Weights of a small masked spectrogram model.
Data: trained on strings of digits, spoken by a formant synthesiser in many voices, 19.0 epochs.
Rows from block 10 of a small masked spectrogram model, named by matrix and row number. Rows with one number belong to one neuron. Each number is 128 + 24 x the weight over its row's rms, rounded and kept within 0 to 255. All counts start at 0. Numbers have three digits each.
After each neuron's rows are labels from the 100 clips, of 14976, where the neuron reaches its largest size: "top examples" is what is common among them. Only what is clearly more common there than usual is listed. The data: strings of digits, spoken by a formant synthesiser in many voices.
# gate: MLP gate (model.blocks.10.mlp.gate.weight, 480x160), inputs 0-53
# fc1: MLP up (model.blocks.10.mlp.fc1.weight, 480x160), inputs 0-53
# fc2: MLP down (model.blocks.10.mlp.fc2.weight, 160x480, transposed), outputs 0-53

gate.420:157142145130120096130120107138177162121129103137126124072148140114122127110138120119105170132121121136173120109140077111115147110082107109084112110114148107110140
fc1.420:144132169151111123148114096149101126152103123178115097073141118141113114127174078127091132107113152139126094112125084068104163152078093131151142101113141131128141
fc2.420:079146089104158155103142123091105098132143139083140145155072127107148135121077174151149096133150117143103150156101173142119126127142142170130112115132117124155130
top examples: reverberation; number of digits: 5

gate.199:108110101123117094084113088119114127144138146105124099165173174159129131112168148128117139106162092119123118092137135137107108116113075127108118105123121141145184
fc1.199:149105152122080070098147141121153121150127182118127113151135125154132144123110126108089106125132135130117122101093124143119104090119090096097149115108124154125106
fc2.199:151161128093145185122122127153156153129141153184113111124110110113121178125108106122137110136138113120157140124148134150112123113131161115121106136126128105132112
top examples: reverberation; white noise; "six"; number of digits: 5

gate.406:135109132091141174129126103112134143104148071135127077118130097112110151132125147117101135123106152074158134109079085148120143155145164124125133136152164148149174
fc1.406:148096158122093136091118117166108155101174094139119071099121094087110144120169130147114146138117129109164143117119101135119117163129177153104140119158148138148134
fc2.406:136147125129114095122133155130115112123080126137127152142146170114171100109146143157127113134162084177104088119162167102143123081135133099190145127111123145113124
top examples: reverberation; "six"; first digit: two

gate.444:115152095162109136115125109117160111090131135114151101117095107141119113121132139122095145101123087163100120158135173147113118137126112140123093096136160144089155
fc1.444:166110128085164121131140098106110143135133123118124108117094171169121138124145092134132192101172132134163134115136168124167116113120106137148138126130118114132094
fc2.444:131151133126097131133067161130174127134122108127123153179150084113136167131114130107130131088128162157146132113099144121127113088163112138095146103105138139137080
top examples: "zero"; voice: deep voice; first digit: zero; last digit: zero

gate.457:129147128187160160119132109099109115119104159157137144095116127150121109149122146146162157146087117154153157136120112145154111118166125135126145116156176092114156
fc1.457:147121113176125136143102149093169129132146140116161145110108117122088142123111108130167137168148142095102130096165096108160105145127126136096152136127132188123103
fc2.457:095082109135144110119096147106143125138155154146173116104148090141188136167122135156143113146092130111144139091124122125162142157160158136085143139106123139166149
top examples: number of digits: 5; clipping

gate.174:154133112167106104114122119102111108112110112132104129115143091133125152110165106107165111102078122116095136114091134139037148132110172095127141074081156150137122
fc1.174:108161111091163115156091097096118122127121128155096107137139117152123102135104119098162080123098161114101094109128106116093104121121129092126163105141142119101147
fc2.174:147140135082121116099133150110160140130130134166141090134130142088127112127112135150103131113153123147129095176158113111144123154130173108136132117129058103121116
top examples: "zero"; voice: child-like voice; first digit: zero

gate.284:081145114124127133154103086096103158141127139094150135102166133129095108140158137144137071110101116122136094080071144099108156186120154099146115071147133128151130
fc1.284:132128112124139135144119134133119126140130119146128139091145095140133102134148139101155133084057110109153176135159148142146149141126144085113136074109122133100134
fc2.284:127119104113105121119147122112119135132104129154124115139134151135145111129083116149105157117151148118116132137149110153106132115130165154130129128108124076137096
top examples: "zero"; first digit: zero; last digit: zero

gate.160:111117125115141104141133114120130123169072109122126133131130149164134130123135146110143141106109075122156143149177153171140101140150115129109110132095119112160119
fc1.160:121116128157177116129110096154099135156095092132121116113124125100130136132174126097142142108094117148120154146163117149140105130146140153119149136112163109115122
fc2.160:138152085125094123101146141083114149140105120197125125129139128098121083145107119135123143122123148150096125136125136106106141116131140083157155145091123103127136
top examples: reverberation; "six"; voice: deep voice; first digit: six

gate.328:123132142137120126074071104122139124111126131153171069169090114131139136126122107128150092162136165134115073143146146175112131188121103101127154149143107139106096
fc1.328:109137106108138109131110121131136137148145133107152091155157138156121105114089130090158131138139164136130124114114125146098127116122115091151159133146144167096124
fc2.328:121139116138100136115128150151131128195099135097160163146112099111086131117101147134125097136127109146131168105143121114135136127127168163104102123164153101148118
top examples: number of digits: 5; mains hum

gate.432:091087121124117172113116107088167153155138136140121107128118122099161134100128158141137086150089131147154128125136155152133128094119151129083125133113109137113158
fc1.432:157153113119146098164164119155126110090117116142146149165169114160166134161156115163147171100149137118111114113103140111149103185113161149105121135142116146166185
fc2.432:095108132149101108151085155115131129137127148135145084123137143112133122084097126099138091150110137159088136186117154113121128101131131097130102118101090114131090
top examples: "zero"; clipping; first digit: zero; last digit: zero

gate.336:151137180123150146134158116087146073114109125124151113100152135141193151124113112109173113133137117124117127079100118166155103117160135126095128087138181156122123
fc1.336:146145168134119174121131151081130104116127142131155137091138137093151128155112128170182110124149135129121126108117139118126094141124124090098102123130139163146135
fc2.336:101131115119122137113093119139118152106148082100134124144115085126055137146148154200159108130122124140156128171147117121145133162059150122162124116125103106086165
top examples: "zero"; first digit: zero; voice: child-like voice

gate.401:142125109145118132118118075109136137144132163183154122107116153104164170140133137135113092124145127150118159106129133145091125103129130135113087093119124095120111
fc1.401:095158165113122113094134181153141132113084139042113143124148072147109116123132117119137166111141142175149113140157127126189119156119139184113172165137110140092109
fc2.401:150107105161131113127133086113161099174152083179153112152139169133177155152099164152166091118152146090088117114108115155105114106156137103137089100129139119145132
top examples: "zero"; reverberation; white noise; first digit: zero

gate.402:137137090120199131115109122116145172084128101148140094132140138113134143134107092166122157098153146152135133129083204100102120171149150151117117125148105114090098
fc1.402:131121171089110104079158170132137163114129110143139170105109135147137100156092152135144110119095082119125098115138118128083155076182106127154108106123144110136191
fc2.402:158184143099146121145107130115146127087093076155102131186121127118162122126086136132115113141150106126121085129141134096149110147140091134107101146137125100096149
top examples: last digit: two; first digit: two